{
  "crop_scale_min": 0.8,
  "targets": ["ink"],
  "arch": "resnext",
  "widths": [192, 384, 768],
  "residual_init": "none",
  "nesterov": true,
  "adamw_lr_other_params": 0.0027,
  "batch_size": 64,
  "warmup_steps": 320
}
Rows from block 12 of a small image classifier, named by matrix and row number. Rows with one number belong to one channel. Each number is 128 + 24 x the weight over its row's rms, rounded and kept within 0 to 255. All counts start at 0. Numbers have three digits each.
After each channel's rows are labels from the 100 images, of 14976, where the channel reaches its highest value: "strongest on" is what is common among them. Only what is clearly more common there than usual is listed. The data: numbers of one to four digits printed on busy colour backdrops. In brackets: how many of the 100.
# convs1: grouped (4 groups) 3x3 conv, stride 2 (model.blocks.12.convs.1.weight, 384x96x3x3, each kernel summed), inputs within the group 0-47
# convs2: expand pointwise conv (model.blocks.12.convs.2.weight, 768x384x1x1, transposed), outputs 0-51

convs1.263:178110161158105114139132140115141105136129124129162103131165087094136116116177111143115140177137149117134102136150124121086153151119119115144143
convs2.263:139107170134138089149114150205103131107203106157142121141161086157120161178149164108114124120134137123146111166098128123149128140142112191101147113140131134
strongest on: orange ink (100)

convs1.247:143172169148154108124144148131125179144154139106167157096173104124074113128074113116127137119124115108123134117150125121118145111128146120118131
convs2.247:165130131131123170108130134166135123143164144154136126255107105140164143147091148141094106125101124119121131126143127134138209120100093145161113134095111095
strongest on: orange ink (100)

convs1.110:111127138120144156114095146149126118125094119091118086139080134094130146115141158115092110130102122117147077171146191080124167109125091128145122
convs2.110:140139128115109112099165101126136094148140103114100123129137152142070116073133156164113164083129115165118099125142095090130144136135159165146130113165171118
strongest on: teal ink (87)

convs1.366:118137123155147092139167125126138096114118182124172116167107126096168176146140148094150172099164090129129164142142109162137131110120150132122159
convs2.366:133150148067119154165120145144104099167111105092134115118102123169109116090127103138127134137100138128124109114131135171125133143099134133140144085151115137
strongest on: red ink (69); yellow ink (30); last digit: 1 (25)

convs1.9:135081129166139109089121107172143162083123103105155116160103118126131134131104101148132099146142098139148124141174123136117165113116121137141113
convs2.9:138151106111164122092136123155150160142079087165108115109174146138153119203141111133175112112121122130128119176104152138122124094099149141117143140156162140
strongest on: brown ink (100); length: one (50); last digit: 7 (30); first digit: 7 (27)

convs1.380:121139144132137115123142162142137101147117092102118148080157117141171142074129133138155087117105075107144149139166149101115113111133133120148126
convs2.380:108102116113127119125120150118096113155145139111132125163134139165120105124175140111110135181162096145137103071136124098120144175133153148145111097095169160
strongest on: red ink (100)

convs1.30:100119154185130119108149141162136092119127108153134170139092130106129131118147132122123107171124099120106162071114129110106117099167129177115151
convs2.30:146181096115100131157142167129121126125163088140127092102105147123132095130081174116156126151130101126135117182133120128127140161132114146089121115170157139
strongest on: teal ink (99)

convs1.40:155171146127105160148093143094133108115136126143155174133133179095119113073123126092096125101150133110125114145123114134138105149100150105105116
convs2.40:091124146130143140068111146101142132161100121112149141121168118132095116166114163147104116123159115115101111137129141107159102086116137158140104142123107124
strongest on: blue ink (100)

convs1.198:141121107145114106177124122094156139143135115095148151136121138115125131136136145139116093107109131108115111140139180125202144152165124135101119
convs2.198:140122088089126150138137151144160141121111123167127149134112077160113140164132123058136175117144159111141146129114125122134166118111118166127122115121163099
strongest on: orange ink (100)

convs1.37:152146083120128140115170108138133157087114134136173080088159092118152137119144100107117107138128141100128131158149162144123115116107140182127114
convs2.37:152118146141117140130120163135088198131116104112123101105114133130128117154145111150129137138144109124133120094124124118145147114124117122130153141104103151
strongest on: blue ink (91)

convs1.265:106115097114135129125172144106100187091152168136101128094091139145148137143145113156132128150133103122105143128156134137101115117146122113118107
convs2.265:093123148171134120122138171105141122117128108114188144118129169149119157144141106136104075139144138119132087098133148112130157147164132110102143150114080133
strongest on: blue ink (100)

convs1.381:162133086093107062108139159165145149121138143124146129111158119130129167119135147124141162119139106171142129171139179098150156148141142108153116
convs2.381:155168125141116138139122145124114153101119108134112152125127107126158120119096170068125128161115134141140136086107121149076146130181129118124139170097126113
strongest on: red ink (60); yellow ink (40)

convs1.108:116164081134095132159098149114129190164120138132154139188153139131154105127159120155160113129155114137112094096108140158137122178161128123100149
convs2.108:122168132126083124115158099126136153092151104086159121102108133134146116084149148163115127157132105119136140057127086110119144142141156135125169118100107132
strongest on: white ink (94)

convs1.220:122110098098132116141106127126155153115106100123120121106119105120132135120148128087146159135179153134138126143147123100124139123120106129112123
convs2.220:133148161128159140123122134124127072141119141111105113117151207138129106150090141144118173143189156100117167134124076113123107133078120131126092156142115089
strongest on: yellow ink (53); blue ink (41)

convs1.217:119143108122107156146122133104122115124123139076136143139138145124084105137081113178153119114060125086108123100085120138135136138119120096151135
convs2.217:142147112113155135114147115114097113118096133126131126085100107140139137101134075145128173099154091181136113158103125125073135120147133116167120098135103147
strongest on: black ink (93)

convs1.39:132144121103116145120103155071168093143135116137132115127133136130118168110148089114151179135187158106113164144140129136089149157155120091099155
convs2.39:104119125112098119119140142177114121111162132087107116140143144147072111141163089177154167157158089155121138158095123136106139146135149124123132129123106148
strongest on: blue ink (83)

convs1.52:115103151154109099146129121126157147123145135151140147150109098132152110155113121118071152150113183134120132125113158112099137109127147135109173
convs2.52:099134149142156100111138115121149137146130085149143105119130168167136124146114146134129154100099192117122139079124203138156086157134103177111130172170091176
strongest on: teal ink (77)

convs1.316:132146119155105096110134099125117204111186113152148138144096127148175122121105135134095121093133135098116112143156098114102121141163144124140122
convs2.316:104124146127134155132085107110162090151109096152125138134123093152134142144084137154170089130119074132145132173141159126172176111152144113150137201131175105
strongest on: green ink (54); red ink (46)

convs1.342:135150146146139178150121097108130128097120112133104132144099121126155141097132110138132135171128137175114110148191094145136119114149107144102141
convs2.342:126155166108113118082141139091098148145130133137119131107123163136144124128147140129155092163158118154143166131107098129175141123116131124088137122106158122
strongest on: purple ink (51); red ink (49)

convs1.173:103138112158159096137151134118103125109112155146125151142120133132118150109180107144150120087124165131124190115143140094130131125135152109093142
convs2.173:124129162114144145104120112111122112116091140132112118110085129115165076132090071184151088128130120114113048109135101101131094129131124140140086118111103110
strongest on: teal ink (70); the digit 1 (47); first digit: 1 (29); last digit: 1 (25)

convs1.181:116137122181101140143124141132138130128135129132117145140110108129132164136123129180102169137179136150158173143080113123156145158127099117126107
convs2.181:116099113117142095162112140137169116128128123132144148122101144121147090157147131150107109115094144152105119135151128120159113131095091128151100159131119103
strongest on: blue ink (100)

convs1.330:135137150136143104148097177127110122133096109123126152129113089136136118122134107120158101165078102152143138153125083167113108138108144158144151
convs2.330:107158127129165167095135119163144141143136103132137109097120182121128102123134121134113151140130100179147135055160095159143121140144141145185160127172162185
strongest on: red ink (100)

convs1.23:124087124127144123125123179135124135126138167161150126109127118111116076094125130128144152127177087135154132110165127130129136117161121100126147
convs2.23:140142121105105128086117136131128107103113145094117113125122158150229104152139108147108125144108135145121094140121098147136140122154144143111126197140108168
strongest on: purple ink (57); yellow ink (43)

convs1.167:130126147182108138125139154108135144086140123104148164114133108134145121133141143155151168144163167092154084129155161191113122106137161127124154
convs2.167:155174140115138152100182117131141117123155132152123108096153107119135120103128194147119120108108150156132114116159139106081107125117118141103197097124136142
strongest on: teal ink (65); yellow ink (29)

convs1.88:164183137110116098100134111118078125121095121115097103115107115141136139124141147110137105152125116125113138134125094135143108150109163113117092
convs2.88:148103123164099089114165132122184132121125142141147087123094081083146124111097090186161086125105117111130160161091112165135135120133138072098134157106118133
strongest on: brown ink (47); blue ink (42)

convs1.120:146110146120159096097123102139112118086118124157106147118120110151104145124116094103143138092123106129101114113138090114128138119144124147171119
convs2.120:154115130146108157108164114102083124167085177128133134068184104117109128166117091126125142099139125093166121136105079150106122110130131159126124151130151137
strongest on: red ink (95); first digit: 0 (25)

convs1.2:128086098110170114090140142112124159115111126132152128144121137134174122140098145106103116113124105105123132113115130141147087134131170104116063
convs2.2:143103095131157117172120113147116166108122115113106131061155102118102172139126115181139112169120118119108095090140075153088108113120116110137084107150136141
strongest on: brown ink (100)

convs1.368:111142159097076153109105172174171143114120097168106136127110116141146087102124128148112115162133098144119128121109134091121126104098162141139126
convs2.368:145096079106117155114160102115126142119155104106143105098100169117157131128119117159149134111160120133146125173085130090080151107148142107142155138127165171
strongest on: red ink (72); purple ink (28)

convs1.311:117123133082122159091096121155164106089124125160136140111145131151135116103113105120089118159114079112141119109111094120103157147152106069098131
convs2.311:133141165138082141162193107101120113106179137138133103129111138120143255133137133094167131092113097155122144148100182152141150156104121108152138166135153106
strongest on: green ink (95)

convs1.119:171151153141142142114127072113128113107143082131094120088121139100080176117142158117121151104104151144104124135099093165133160097130153153116135
convs2.119:129110131159136136127140132145102132103136087178097146095137098110129107174143097147130072137139151127130116156124177100090120138113125135133155099145181083
strongest on: red ink (56); teal ink (30); last digit: 1 (25)

convs1.349:086112133114108152106124110135150111128139191153179163131175092113128118095125136137117134148176146183131104119123116125166125131113149162129141
convs2.349:117129111136150153138129153105062126156131149185169085109104108084140167159166131161139111126104157134131100117127116118132102181158114153167187143121135143
strongest on: yellow ink (68); purple ink (32)

convs1.205:160150088124138105150167141128135181084142114107109132118146146116107141108140114148120136135184128082124124116138128090139130155171117148133150
convs2.205:123054177117175109128185107161113127160113132139129112120114124139111115134110167151143138139114111129121144074148124104129115159147102195132079120174128134
strongest on: blue ink (92); first digit: 7 (25)

convs1.281:141143157150098091121134085108133113150131123120167165135184104123116075107112094147137107122134107141122127095097131109112158119131094111133134
convs2.281:136151155143085134159142099110117149127091140108104130186137144153122098109126146143148170108147087101168166154125115103136156124163130142164145138169156131
strongest on: black ink (99)

convs1.202:153115133075145102116139146130109152161141184116161186126144104154135135146116122081109155083082148128163115120104115142112133105113148129094101
convs2.202:158130108103113133122112152122158133113102098095122113145184102171112115126127132136119119162135103105113106155098112097114166118111110134152173124121164149
strongest on: orange ink (100); first digit: 7 (29); last digit: 7 (27)

convs1.147:124113101133154123138140111118129162118099144171115123132134084120140108126118070126138134090095086148088135116131100110162141166115123138104151
convs2.147:120120101153140105111161168169102122127168122166130131131113121107109136061125163079162105139080073106182148158156142140140176114137109143103093150162132120
strongest on: purple ink (37)

convs1.46:105144151082106127104145154116106139159100151127136100094152112134115091140120127124177146137129171106127135126136183116109134103129138117107142
convs2.46:138105109083106091129087141130127168102108177089116183137120132148137109144152069126107126155158173161112148125123119116120182152108081079120150157153140148
strongest on: yellow ink (73); purple ink (27)

convs1.183:089134097135155120155122091082103170135118115145145130160145135151109102077118089147141154124103105132158144113116182162133129142143113116130127
convs2.183:132147122107137134141150108124098140191159126111132109112126134099095111119091083135153156150133120122080144098089124122156119099103130171125109114087113113
strongest on: white ink (89)

convs1.289:159102128132161132125123182113136120132100101101146153125092135118151118146118106138146136093109122124135123163205169190177115146150136110157104
convs2.289:123099151120070127141153110153123091110122113117154124121130145133084104134110100109083151089194140122173114140128136160132155118146154121123125113118148125
strongest on: red ink (100)

convs1.193:146143089103140147124156095100099150131149106152168120138095121090165149135135107131134107118097147154116095151094122120106121120120098142150118
convs2.193:147153172123087138126103128134091142137135156173146109113119108120089129139131098115139130127128123130132090081137168139125170138106131151129139116127119132
strongest on: blue ink (100)

convs1.127:164093093138146131115118138123132174126141178109147125104078104162098150113119114095114131144149097123127090138142150156152130143154136121160167
convs2.127:133156153128111163119111136129133094149171155158129157084086144109089121122111165110127094136138154141117129096131150113160094154118110146096139120133086128
strongest on: white ink (85)

convs1.41:141137100180102126175142147120170092143173177094121113129113118135076104104120125141124158155097201131163153091129100134145116087106171097140144
convs2.41:120109126127146109125116134130130079173114112177145149089114110119165114153138129127132136155101100090151136116128118106136194172101112096118118159119142080
strongest on: teal ink (73)

convs1.210:167134143172132122114115160150122112131120134120146163123119081077132118105115130124101109102133171140148129113129118121120193122147144129126060
convs2.210:097122128128102136114129111148142092124130133150155102121194117142119138212132153121156151109134174191085203082159152160152114151136097083170113168103128131
strongest on: orange ink (83)

convs1.117:098138147174113129176127168142134161164120149126163092122147151191125128136132149101155138148137110082102103095122116117179112118159127103080139
convs2.117:121125124076095136118093150171146125147144117122144101138160153127099145151130141101138115127152139120120138101104099156171076142122128127106108104118147112
strongest on: teal ink (100)

convs1.346:119132126123115152134129155132118123119113096129123113149133173144115087147082104116113170138088141175099112102123098143129173149129171187104107
convs2.346:124112100160165118144129105102150164147092158116138097118133133128165081111107089135137135149124118139090097137166117104165124153159118130187139159137134137
strongest on: green ink (75); purple ink (25)

convs1.258:107150147140153138131116136107176137169118132165135136109095110093145106132207168125151158143175155090125116152109130106149152149107130115148134
convs2.258:143128098108141128160073130133115159113097097090125162101132122142136148099119152155149118121116152145146152134106131161130107121112133156112141141134159103
strongest on: orange ink (89)

convs1.123:160147169155112101092130124182137098134130169101112163106091085125189163144130118138096111123145129140124172170137089130150117098113131116142167
convs2.123:138104115106133119124131133137146141118154168121129191128134131137127157144143115149120106149210099125119130125170172135169157128118115098089133088137175082
strongest on: blue ink (98)

convs1.4:126154118134124140095131124098130108184159171120116115119107122123117103140127137151206146094107163109140149131172134116132125111181165161118141
convs2.4:150123085114088146120065122167149084148071122089130123154094099143040103096114132089142152158162126120120154110124146090084143112140167137116119129105116138
strongest on: purple ink (69); yellow ink (31)

convs1.207:157117135121147167151113105151117101173144113108125139124102120129112175120111109093111121133136147108078118127153112094114115122113127112122131
convs2.207:133099115132130112141129145113173134170120132118146124186156132195134106130130117106144113152158084127153104123111130097081079134158125111088096061112118156
strongest on: black ink (80); bold (72)

convs1.360:092161106099115074101110130151120119102142153111092147081127141100082113116103095123101166148130131129135098144098164105093114104104122094146120
convs2.360:104094085071154129138092169144127078132070153124117154098087132154123129178090159112171150144162120106147137132137153106149126171120180115145112140138124174
strongest on: purple ink (100)

convs1.94:115131127136138130124092149122120126148174139109139177177125206117115102127127151134112134098158119120156118138106116125146158131138140120139146
convs2.94:150117120102144129112085192126098115101119138127124169148165116112152104089114118137096175125143124135157129113159128138099130139098106124078156142108190144
strongest on: purple ink (100)

convs1.235:118165083112145183108131154124124145135157117118129137106103134135146135102143108161086156146133171110105147141127121113144108154154177101171115
convs2.235:114100169115153077119124114126115162142125090122129192123125099112084145112166111133119126108148135145121168164131157120109125108153147131094146103105123112
strongest on: orange ink (100)

convs1.124:150119129157110093092148177172167126131128168116099198124127100120168145174111114146152145102171110129147182149132102139151117149107146128100140
convs2.124:140152121157122120122090114128114134124143130150116143130145143134124147108101067161107119150131136125148112116123184146183141124107112098119174111123138115
strongest on: blue ink (78)

convs1.333:132112103096100112119147106134136123110144166149189133125165107149118176133176176136109084094163165100103140128103143135107126163141147107174173
convs2.333:102118104130162122128124118169154113149141171116182094135167107137125144102153110108090119192121094104154123151134103135114093136120129170151133095144131150
strongest on: yellow ink (63); blue ink (37)

convs1.328:118088151144154149106154106105143129080138146133130159081106128112175120095172161136147139129128103088127166172167142155099156146146101101132129
convs2.328:129120158122090108095130105143125140127126094188155155140121093118111095136143128110143129156136116104144140103159146102102142128146076155159145108152118058
strongest on: red ink (99)

convs1.171:124131127122176153122117138111139172137110127118135085118139158126124112085107069113116126105130135151127118113108105074150140088179115115110168
convs2.171:137178163099096149124115113108138145125139093146105166101121138139130159088107154109125118146137116099151120109110080144149116092120133145138073100116080136
strongest on: white ink (56); teal ink (44)

convs1.331:117155065132114120129125143190144180114144132082163114128133166149126105135121146099147166147133137096095106129119133165112141140147125130071120
convs2.331:127095125156142123097135130117113156116122130157106098077091128142152128144106145052137136094119131123113132158157163125119110160156091131162072134101136118
strongest on: purple ink (100)

convs1.31:117115089112149145147109142136127110104160154134207153132098154101078140048132130149086103136092131133144123116106141127117113117138142103096103
convs2.31:130124111109089133103132141119120134125124099093130156118131075126139145081126093111134082166132158119127151139142129129073121097147151141119100136113135148
strongest on: blue ink (100)

convs1.361:156138145118137122112131147135151149119168128149153115121090158119161109155140147117155164137068108167131129122129106153127150179158107123134135
convs2.361:140211190123157149132112095119147126113136132123116117133153104090162149121109096119138128165106107095126132121105109125095161133104132135173195158148134125
strongest on: red ink (53); white ink (27)

convs1.121:112170102173155129112086118118158105131101135150095081136140126141150122138102114101132091086121114113104086110150135121139138117148112095091110
convs2.121:115096111134101089077095130162104147142125122135171140132116133104142121195170183162128073109115170091153149104140103110130111165139157200111152115145163128
strongest on: teal ink (100)

convs1.293:103128159158121131097120106108109151148145136106112091122118184110149103178111152118085148133142141164136113123116073130118152157145097157098156
convs2.293:128138105150117117122153143167150080119134119144133130139126152143160133139115142141155102161124121106155161160131163092117140141114131119129147092126155143
strongest on: green ink (76)

convs1.339:119161108107093132121132121137145160090172122159124159161119138144144104175126136128135152102124168143116108154144128180124152158098160115145131
convs2.339:140144119142105127129157117160130148165113132117127104118105142159143129139071129147126158147126140155120210119095114134129121104105107148149137108124178123
strongest on: red ink (58); green ink (42)

convs1.17:150152133124130137080147094127156108173118121129152088091125084140103115156119101136147157127107135075151118117140134091136133138147121132133164
convs2.17:140109111131128145137171151138098126141111159095170132161149123127129125147108163109167174148095127157115106095119127085150116134140120155106100098129133115
strongest on: brown ink (98)

convs1.350:161133130115118112119120112141128158120159152186162162158153156121079167187112109120125130155120149157111129138124160170101127149137146127166135
convs2.350:143167154154106137135156120115130150100140129141128111120127141110101083083118133145146122116130114139136072137105136136127120133124169096146162126145144139
strongest on: red ink (73)

convs1.144:160082133129114135129156082070146160153122132110095149105133142118126113111147175137150154135126112128132115118120172143156123136127111137147169
convs2.144:119128117125118116132141110154122156147162084199140132174202169151153095111155134130092127135136163124205100095158102138139101169146107115154180157149123142
strongest on: teal ink (73); red ink (27)

convs1.216:120158108138142129126159114116142109145069123147154135185128150132112098128153096154133102183078164119128094146085140109141169127100101134118108
convs2.216:115126085083106125125156114123112131135123099110147134125160186093167119138137134089174100145116171113169122098131141112114143147138100096172118131158120101
strongest on: orange ink (100)

convs1.64:145119150093138128120125167088118147132143135106120145104134168130158100140120151075128104138149118117143197118112174119132170115146146133121093
convs2.64:110143190142135120186146128095161133135113092102126131113165111154107126120148168093093140169188091135142139127115122101107114120145126135071151138108118127
strongest on: blue ink (52); teal ink (30)

convs1.21:134143085149146165138122148145121087122135116210125154118154137114101139119165145136111134145148094140119202083150139117115141152112138141140173
convs2.21:159113144138124114081175124108158119105115157180148130125140118105100094120153112153127143153105116165095111147159121111157149132109111151085147111129133101
strongest on: blue ink (100)

convs1.334:171101125126123103128097138138089129115131091103106121087124130135147112143138144154136153148123091147132167114058138126112129143158115118162084
convs2.334:127086158112144133102134140123118162091149146141180143146104126081124120104154177114128142085104158132115138125127083129110126115148145136128156151162113068
strongest on: pink ink (49); red ink (44)

convs1.310:175141152108154182142134158168085110134099119129106122118149087134119101137130114147168122139115136121134120110160102128118122119123144143154113
convs2.310:133064153151126147111119111124151171116116103105146124088158128091109152114141174128145128134120114118125165121129132172127130123086136119130127117123168147
strongest on: red ink (98)

convs1.33:157127119117153095173120161138146148157112154135106182144118131125103133145143129130141123137146135145107133093112122123108159136140107103077123
convs2.33:145108143125129164125102070123152110120166137133151161117146073168179136117133126166067128092115106122114128121107151103118154125108139124182077153124115124
strongest on: purple ink (90); first digit: 1 (27)

convs1.159:116178096153162169182114119165122130110118132142146107123091135118100124147099134108125110121116156142097129108154127099094119116193087104109121
convs2.159:150132076097146170113143100107172154118117061139104104131100119126143133156117142138128136098142127117095091130127133141136081148139180148125125142122098135
strongest on: teal ink (100)

convs1.174:141157157114155136112098117128135147115144129116130112109150103094153074149100142174121132133116134105126134124098120141111085160131125149086169
convs2.174:110122150082151142150119152134115103103146144103127111132122127119129127116131096173163124130149109143114139105136184126099168112129172184106115144109147145
strongest on: yellow ink (100)

convs1.353:148138124166161116164125129118156136139126127108143154112112157115117087165168110156146175106073125155145139157113150146091123115090119146126134
convs2.353:114096146102162141110180171139128161142154097166114093103158133173158118122089142150090114119132153109118113158136103117090140153161106123134168142106131186
strongest on: red ink (100)

convs1.164:123136100130145121151116164144092121149131153145180083121131174210123123121127131112127165196144105127120136124121137118143115128119150100109142
convs2.164:117120127130167092144143094109122116126131138156095105165163109151145099114123111121139166106144092157128130074168151147169098145130103177138095163142107114
strongest on: black ink (100)

convs1.335:125107134124124162139132149139119166186146121129156140116114174106126129150128144129169145159109083121126128137138123144104148134115101100126135
convs2.335:114126129120113120132138141148132098135111133149111133108152146132169098162110174140087126116098157096102145112120110140130110087106111102194082127108130119
strongest on: black ink (85)

convs1.151:155145156118150140145134107108099124096189109107110110073170130107099162124129167125099143143132157129103109142111135093078150138136141145132154
convs2.151:123137106175149157096130088118077140146100102175106143117123149138120153140091156158110111119129133150109138147151142138157121092096106229167116103181123107
strongest on: teal ink (95)

convs1.28:139147093157110156094140108123131151132089089122135062116135122091149136177141129090105102159144116113166191144137143105122126136116155152109111
convs2.28:144134148121138135146127113161138132107160116136127113130114140153129134125130202153103142109128161129141101138085155117148132098155089146137161102116083100
strongest on: teal ink (76)

convs1.29:103124082132094155154152100138151109119120095146144114108126092127090124125151134132141148152115154138185127196126145119117166109089115138120180
convs2.29:136140154146110108109125135150097149153131141112136085153136174126117166176142148105169143097141138136133109155133153149127128130124159135156081166104152080
strongest on: teal ink (74); green ink (26)